From a checkpoint of a small image captioner: 7400 steps.
Rows from block 9 of the image encoder of a small image captioner, named by matrix and row number. Rows with one number belong to one neuron. Each number is 128 + 24 x the weight over its row's rms, rounded and kept within 0 to 255. All counts start at 0. Numbers have three digits each.
Before each neuron's rows are labels from the 100 images, of 14976, where the neuron reaches its highest value: "peak on" is the class under the peak. Only what is clearly more common there than usual is listed. The data: simulated stained blood smears. In brackets: how many of the 100.
# fc1: MLP up (encoder.blocks.9.mlp.fc1.weight, 1024x256), inputs 172-255
# fc2: MLP down (encoder.blocks.9.mlp.fc2.weight, 256x1024, transposed), outputs 172-255

peak on: small cell (70)
fc1.222:118117138078108148118157097171084119124156114129118107141145128106131078128127141075139087153117097121146152122160126116129132132160145141095128134128165150145159160122171144085126132181177088124143138122106139142114099169115119150135163134130134153123
fc2.222:125086162107128096090120152084140133157112171113107153110191121138162113187131166165164154133148110146066155126122155170137106126140102110128132080138152106128093110111141117146153135122129140135127128141144176101161132085149157146119127103089120113125

peak on: large cell (80)
fc1.332:099128101149127100163113117143112128098112149077123119152143113145093110142159129105120112185165118136197134117105115091150119101123116143164109132145110114108100133139126118151140165141133074167117145121123119146114103108105185167113120126097113152120
fc2.332:113118122111106136137110127127120148132120111123115151095130125154126127148142095128104093119135137130126135130128102126089121135091169114077106124104106152113099129089158151161132117154130109135184127120096111141148091134112162158107118070136134107168

peak on: large cell (98)
fc1.439:093123121154070125110122133181136088107120148117161118099139101103083110124142126078124141116141124129172106151111116114115145117126138180118091128122143108105093131156137134148168115104129106129113172150125120156088105105111165144132111119173133123093
fc2.439:142116157086102115133149122106123162149143100102125106130133104124116136130143126077103137155115158155119112108119133149143119162087143138114137093137138146161135145109120127140130111138147139123140105124111118082157137115097132104134145097114116085158

peak on: small cell (51); large cell (48)
fc1.80:117155094119157087123145113124121086118128154193154092151124143144136120122127150116163108108149100125148123185161162109142115106127131154154120100113121120125094119125148170156142121138151141142147133103145188111122126109127108130109083155094145142099
fc2.80:163116110116132126093125083144159150121137128128104174121131113152108136100157134159158150147113090121097132140171134086117143124153118136119119124106128100138111159092132110133165090123159163135116142102125137122142132121083127116127106112122108148178

peak on: small cell (56)
fc1.487:105113144146130103179161142135124109133128135093095129142166111095070113151125140142108121135105154095142157124127126113128083133153140183175100151158094092139111152134088128122141129093154110194083184146140171112112089128133123167060154141123098140094
fc2.487:178100111101090099203132175148123157107119145130185082118124148112140151100127142154101152101124151108098138128110133139137086134065154164163121153111183137108118129143108135139128161113119183125121103138106123121086167104133103114109114152118120096136

peak on: large cell (89)
fc1.533:131130099141157116140137103115125113103096130090129140153133132139075090131151115128095072194154156123166141117114122110120109121116101082143092147137129165107116151108114142170126132143152093167122133113109141128139111132088167147102099106112122150128
fc2.533:114118148133097128146089161129117182127102153116145114113103122183121133157132103127145154143151131118110153163136111094093171104139129119114118146157078088122127116128169083130163153132119114119148134127125105148104137159149135135099078163121123176090

peak on: small cell (67)
fc1.370:145155131104123130132134100126105131110166120146090137160140145156136147151122143129150118124089101116166149148149109143140149118137116076153132148142129118135119101138117129127100107137146126124145113139149144142118059130181150157128136085123116123135
fc2.370:116123116095137147109146105114167146155111146103183174106130131122193107117143104085097176149140127145148099125079110171113113130084127129070164110119164130130119130114128096195115140107112097134177141149104140114106087147125154146104136090150121120153

peak on: small cell (65)
fc1.225:129142135127124130170144154154138117136143110095165107138132137156083141135122162139149153165099134130107157106137145126161145075146145141114152169160141107137119171146132087062132128073105083130105158129101178146099095165123122128159140125128138145125
fc2.225:098060133142171157120167149137119141151088073116085146135142125117178126124121120131099133090125132131102144124133145138102102169145162118135133072091145098154137123077118132142118116169168116142110109145135134100153142106098099126099125099110109097139

peak on: small cell (91)
fc1.159:108085123128091105180117135168094132152107138085097094124139152086074132141130141139109087106103145094145181098173132120144089113115128160163101176135094110146119137149130103148129111114142123127112111073152112165116098144083129166103141139129082140122
fc2.159:126142125118119141105111119122135081131141159113130142110105154096095093086128135135082086125056143127099145138132142134191090107118124165154149146094149150144116118152099145144149143096138142145095162114120150088181144132113152117134137105129099098130

peak on: large cell (100)
fc1.120:101120125167111130146111115174142145110116142109139105097136094126059116126165092122130130161165156164193126132123092096126136128123108155103106150120126118098097120150154117145136109128136117127131156120104127172070128134091151136135107118144145155108
fc2.120:169110168120103110149107147135152167134152121106151076100134113109089125114131099092142133154131159134134078062102135171158105118074138167137140111123122127120067115145141123159144145145137150108144137144108127104165137121114153120129128111097125104134

peak on: large cell (51)
fc1.551:101103115139124110132139100159140142128102155084134156105128125125077138124156135132143140179148158051122146161120110115100162141106094135127116149146120132145114143143133101102142109106115126155130155133108100168051113144122153135143128093096148159158
fc2.551:126137116168132140109115159121100147129106094121113097136104165113139134123105139113122158106117132129097150111116138119170143089165157143159144105105120080127123105144117107129133156145123095122078143140143122119165118094152093147122130167142137142106

peak on: small cell (58)
fc1.713:102144126116114140162142105173155154067130137159133121141098107122112113133143147120118113135147141093181108140145084141109154110131127134118097137121143118120138086152149127138149132125092130125133121167116120153108106105156129145137138112101153125140
fc2.713:125099129108117125111139124081121144087139077123117132135123126173132160128149090097131173136112146131083114154105128171124158152132148140132204073139133114107123147127101112124148103110123145122119161162104121097153128194120135134130108126136135088137

peak on: small cell (99)
fc1.466:167105148104119136124112092112183152149148165135140137144167140124091118111128120110160116140115130136143144111140131120143158100077091103115153184158148111148092181151130121166115134113146126075118114098135143148121130153118149149112129116131089140109
fc2.466:075133118169162135115133139171107103162094087135107136131099123113168122131152130110107085110140117124119113116132109108100111165173165096123109094116119128145174135118145149126119112165107117149128117138144080159132143129095123106131139109144124109132

peak on: small cell (62)
fc1.514:167152146146118121117141146158100101116153126166110144150119140150121151125118166162130127110111135112182118156114113124101152141145099102151110146143123137127136137121110131124129099152136154168120156136159119106096112125170125124091122117162131109107
fc2.514:100116124109154128105185128090153153097125081144124144172116121149189103102134147100089153101132151135096144144092091129114155152144124147103108122147153129084149120123086129134130149132151116130109122154113122113140118090171136128089141133156134125123

peak on: large cell (30)
fc1.618:154107067168154132145098142141139156105097122129120159179146123132104087139151143164139111117133177104121155140149160082112101100140138113111111124145125121100108165072125148165142140154148148164148156112112141110148149117102115124130102136075114113160
fc2.618:104138126144150181124146154095118138145123070104115117133113152118173109118075141102112161127149115113122139130106129131158198112187163119125129114127114166130150076125122148106118130166107075155115119141121132114153097108184091127096139128142138110108

peak on: small cell (70); large cell (30)
fc1.233:142147112104138061123142129127146091131128131154170098119117164142082107128132129127144128186133161137161093144152175129174118138121123119155150134137099161129110117120153131180136141144140142110102092067142171117132136149088167099117136125080115139089
fc2.233:161113124161144174129095115156129158084121161135107106095104166161145107104131093134151129151149111108105129085101110130110166153159132143141169130147110118116130101140155120114151093133101136123119155135141140145141139130134114150104088121130141176123

peak on: small cell (100)
fc1.138:142139136082157114125170112144163102128148140120114148136139140152088151169144155161128109176138109128186151143122126132137190121151117146124129174151137105138122148154136122096100135085118101135090123117142154152074106144120149119178101132100123125168
fc2.138:144114130132178156147194124111124161122146096100101104163111159138153141090087109108116151149126160099062155103111147138121170149155159130132163120149106155121152128121098133124132121172163137128116120124148120119167164103166072098090129134109154123115

peak on: large cell (34)
fc1.730:146143099159134082173137127153154144099124160120105134164140079136098136136146160107113110129147126110160144117126101098122123087121113143177094136116101116118088133154113138151156156145128096151111109098132086124117110084102133144097101208126142137088
fc2.730:125129098120129117080120135130127155085092134132144128147115117131131081145181130087148081119142155123094142134085095132085125154133151112093142106136154088053144141110103152119158115110111130139132134116102130141144138124133159147125142119139138161159

peak on: small cell (62)
fc1.16:143118135103112125141120109183165141101137132133137148118150105130097128092144131127195156113128136123152121154129143099089140097143124156094104164128173100114124156128129113105132118092128140112145142140120115124075160159103132120160126152125155133137
fc2.16:084113111162142144131164161110117174138106059119125095105132145145150172109099119090118195124152133148098129140106133136137147117143148103127113081132139096126142132135134122111150147140108075128088146143127153084138103121136113149095111137146133119131

peak on: small cell (65)
fc1.729:159124132068095117129103105143150098112136143112161122131118132188127140108128132105162097141139103117120145172135134104106157091122111084106140133140128136132107131111167127125114135113139128083148075086065124117122115154120163133126129139130155153144
fc2.729:166145137133107136141141140118147121108142154125171126087113147134135140160094102114101163160155148146103107099105116147162123121108103128106165130131117160154123104186118102107103133072084125098168139128132158144099134134143118133176125143138155119102

peak on: large cell (95)
fc1.559:119145116156116122154106150153086111127114156088136075127125094098097106126153107123097124151136144159167141105125109117166101126127112167138130127102130113095105113165122109141136139124123079171103136121118146147073115122116148161106159130157115157106
fc2.559:129129129150091124172092119119157137159145119118149134064144136115094109107117100087139097140140142181125104100110118154120070148102154134093113135135125135144091154148140157179154134154120134113140138128118133114142122144124152150129118086141138091137

peak on: small cell (80)
fc1.624:133101122146129106214150152171138139137104153122157089120149131081097124131142143116096115132132161087150157081135131102126100139094128174150098164139113101149111166145117113149136131098140143140104112105128133153090123118105106153102114160117110155096
fc2.624:144164104128087164123084143133110108136133111133114131134109153086115092127129150133095096112096150126157135129141130162167091082145149151157171139090151153147112099162122139143118180132120132135126139122114135111171105121130136133162157130116094087124

peak on: small cell (52)
fc1.261:156107096120100157163125123149099120133132137086116154117133123143129108103125125110154073122153104139140128114171111123095106083120114085100135137133108160110127114122128094118106149152188115113137066117112080131143114146114144131118143138140127171155
fc2.261:113131151088087112113145152118157138178116155127178120093126118093148099159114103107109166121164163182148125119137097144153125090073103117104092164131131131141130106110144115122133180082122065118184093113120128121119123113105170135138148122150135136092

peak on: large cell (41)
fc1.599:105155120163176082222144100158170131149154150166154140108098144122091128132123156125175142133126141115155120093160121141133121108132128087133134154112114107134118108178096123132114123090143113065131109101148135162117113144145122127120120100106129148107
fc2.599:133114091146135184121129158140084138091101084126130102132099123118181151156158130117105162118122104115123117118110113137119155185164155142127176052116117117106155118142126137107114103166100095147154110141139113158143155107127065108171131144129128137133

peak on: small cell (75)
fc1.497:148134109132138126135139090138139105122107139118115174127104163120087115131141139164098088186132162077138123127163131135137137128120090125124134147150138176143098140138124145149107111132155134148102123104119132157118125160093171086132129129104105143134
fc2.497:109130132125142136127147144143091125125131126097160061120101160143160141114090129118116159106142112110113151126084135114145161111142147156142133160126109158124155097146118112091135134097118096132100132127138100113142138085169076142106132170128154150095

peak on: small cell (66)
fc1.335:126122130120135089196156078148161141131151195134149116135139127117113140130125150095158129118145125092143153102149117113128119088088118118140135163113113108140134106165098113140113158091142125071128058067160125150132120131134100147147135146096123163102
fc2.335:106118110154130150129136156160092133098115099133105115138107089145173154158169121118120136124125089122115120131135109140120152173153169132137151057109132096116152118136150133113139115150081129148132128138136115151134156114080115107183098139126136133130

peak on: large cell (95)
fc1.367:145167101115116129155128128158125130103107145134112138148100114125121110122150108108117116160163101163135132133089098093104112114109104107141133129120144123099096143113132122143150144133148117130098121118109124151112116085113171125128124145160149157095
fc2.367:150154102138106102089109123101133140106090107150141114128141132124118106129172138078164096118140157101125125107153133094149122142134124117103065132162121092123121144121097131103139114084137138118129152086111129135171096157098133159223157098125126165160

peak on: large cell (63)
fc1.709:113135121077161161116117117122144117153112125132155183125119141134138107130143119131145140143122121167147143115133126093099111164111115070081164145151153124106139174092144148139119110143145121111130142148073166118086078170101112121139139077150110141118
fc2.709:142147145103106123095117161098111104151128138160134136132105140142141145173114170121170149116151129100109128118157148117107172136132127102082117112130094118145147100113169097080131109159118106096159101122118114141124109139186103109127164136127167168134

peak on: small cell (82)
fc1.250:160136147118109102168100124157139139133141127081116133138135139132107099155118136161134132164148100162110126104146171131126085120137063127114164121144162149132127163118134071123102160179152115123127132159130151146132128140133137140103114144113103144105
fc2.250:113113144155126135153131167092099130131072087103156150155148112144168146101154109133088088106093126140129138119105148146129091164100123162165087142136141130114112161143103152171138141160110154142102146150115096151146123113117132137107120114128130090120

peak on: large cell (67)
fc1.511:111118142150177103167129074163140098096108171063123138121118086120093115130152105123128108147146086153161118140101097084079101164128117151110112109149130106112118172134144133140159124104160137161100171117116159095092145109104147142128086142158147134091
fc2.511:112135127085096139120136157113117160129116113125127093131162128121127134161128170100077134125161152127147162115131151140129138114092168115110098129129195160154153133143132139120105182113094116110122117110115120128144127096120115146172164107126140088121